Weights of a small class-conditioned image flow-matching model.
Model: arch unet, norm groupnorm, activation gelu, widths [64, 128, 256].
Data: trained on made-up waving flags, 195000 training examples.
Rows from block 5 of a small class-conditioned image flow-matching model, named by matrix and row number. Rows with one number belong to one channel. Each number is 128 + 32 x the weight over its row's rms, rounded and kept within 0 to 255. All counts start at 0. Numbers have three digits each.
Before each channel's rows are labels from the 100 images, of 14848 (inputs lightly noised), where the channel reaches its highest value: "colour at peak" is the nearest of a few named colours to the mean colour under the peak. Only what is clearly more common there than usual is listed. The data: made-up waving flags. In brackets: how many of the 100.
# convs0: first 3x3 conv (model.mid.1.convs.0.weight, 256x256x3x3, each kernel summed), inputs 128-191
# convs1: second 3x3 conv (model.mid.1.convs.1.weight, 256x256x3x3, transposed, each kernel summed), outputs 128-191

colour at peak: green (32)
convs0.205:150176049116133108125127100099154060161122107125137090180086115175112152150119153126122112148162077130139088088048109098140134092138109167076141049084146129089084133121212199087090178041139109
convs1.205:143146206107118175121143123172128122118153085071140168090127121109121158135160121110178116097157156125117164100157135110082116149163152109146080082138073092110113076093105101122133083179100109

colour at peak: grey (67)
convs0.148:099093121120129038082072114087104078095050087089062069114101058090101100113086106126119107126094145154148115091130164142156135129092105155145102146125127132076135111100106117097145104154127130
convs1.148:127155182100059131212117165154100088164135183158182080112153107196107191144188099121114105098122114123131164166078094110152115146126125134144106176187101149131101091119137099099145104072131122

colour at peak: red (28)
convs0.201:145089100099090132120170147085153104129139144153122068143155128141105150124137076136100137129144127180152111076104111097103154143153099112100110108118229182165161170159255255136163183132224145
convs1.201:136138178200159141140191124145130081085134145178123141157146133202136163140176161150150128109216113126114148086155119134186126118089133147141111123146087062086120146089062044112131093120072058

colour at peak: brown (46)
convs0.118:164119112160146158180117140078142095151171175158103167090145095129062121095086161157151107130057084144135155094141046082125093119148100089166112130157122130097126145159143124078077121103123154
convs1.118:056133109195106158085131144186189162191111181165209166100108130129219108122200148162103114127105194176151151116086122115096112115102119136128112160147095132141128039126115109130111094097135117

colour at peak: purple (26)
convs0.214:130090133204148123096152085153132138157160082147105111112146161136145107126125175142114141156125108147176107134159099113155136140110098075128138114113170166170178109185140176126100144168198143
convs1.214:201140204126174076106178122179087095106126102090138078126114137133135086147140076091155136126118074088106183152157159146150137128110130212144129141132114126114119128113097118098143115126111093

colour at peak: green (35)
convs0.135:103116079157176149146164131167108145121141107132107180056151103107123141126109109163102131164076132177179147151089131154130021101123094112148116128124110130139112168133113125159132145140094135
convs1.135:147085137129132070104125166080148068087134170125129081131159174151177082113141130121055127095124161097138143158158166074133137128114152121113129120159165187142156159146154182097140156146167143

colour at peak: green (32); blue (25)
convs0.138:116097115152165140119110128113154148123096125128135131109130116134102131118079075130095126182117133153234124144141147055100040156153155109188126102124151136094117166146137136117143104154080053
convs1.138:107095131129113072136076151064064143110117129107151118109169135164142099185180093126104120104087143086075173121122113146145186127104127150089112134164177199176177149129157199083159182084195154

colour at peak: black (26)
convs0.153:117040129065094162100180069152100121120132132140148106035097117139104071092126124105118115125134138166163077088162146182156092144149095062109107064058103134139124214185178137123132147148119154
convs1.153:122167149122031112159123171138158070134132151060106170118098102136104117172167117180137153102116138129131102157084165112127121116143167134104112181170163176162089026122153156151133141123148134

colour at peak: red (28)
convs0.239:085083148139124140099152083154164122156132112095091130072111144120169134147158146115112151142062156126144108147140166176140137149148137178175158186129127121138172125132083082128132108146091108
convs1.239:142143174132151152146095140087087128095116142130062093141156114088159150094121106213110093084160144197063167162106125138117154144167146154131112203116148135140123155195175163107143143153136154

colour at peak: grey (60)
convs0.229:135072131133206099092105133095127110151147149119085124116116108151131120138108135132112092124125111079111107138168145100126161151079149171160107104178130148124178104132151096126081107110157140
convs1.229:080146146117094173117186137122077113127056124201196164123128160086157162063119151222140121123156169149133122166109119093123103117107123088129125140106139116125142120161136138133112118140120123

colour at peak: green (46)
convs0.136:131089101160142150112116157121147145109119133132125135154138123147113134114100110138117145163146109130198140106073121086096038126131132118135116112116112116080053150125131111135131100142057059
convs1.136:146124157119081092166117156081094111127112125146104141125183183173121140151174149135074140091112142133034174121120137080156148088093131156082154114178182171181149148125189184139201173107183174

colour at peak: green (25)
convs0.206:146050073059159151129176133112175104165174122116102056159113124171094159126152095122085130134107120132133082086081167101124118116108105058120116010108205138152149133146236212103098194064161106
convs1.206:131133148155113121155061106170120138110093104099158127155094118150125138138142141131119113118154146095118155118165081122159117150095153163135071108165099097105048114079072069098138115165092096

colour at peak: grey (67)
convs0.146:176155144067098196114150096171104106156168124122080096044143128136165098164143115131119122139113133127142132151108169162122162161144147133166097118142107130141156108094079115117137106169123149
convs1.146:143143191077116127163129185118098064141165185112122142108161136131157131098122105183137130097136141103108147179127115108122144127137121140124129114174136142137134069167176156118126139106142134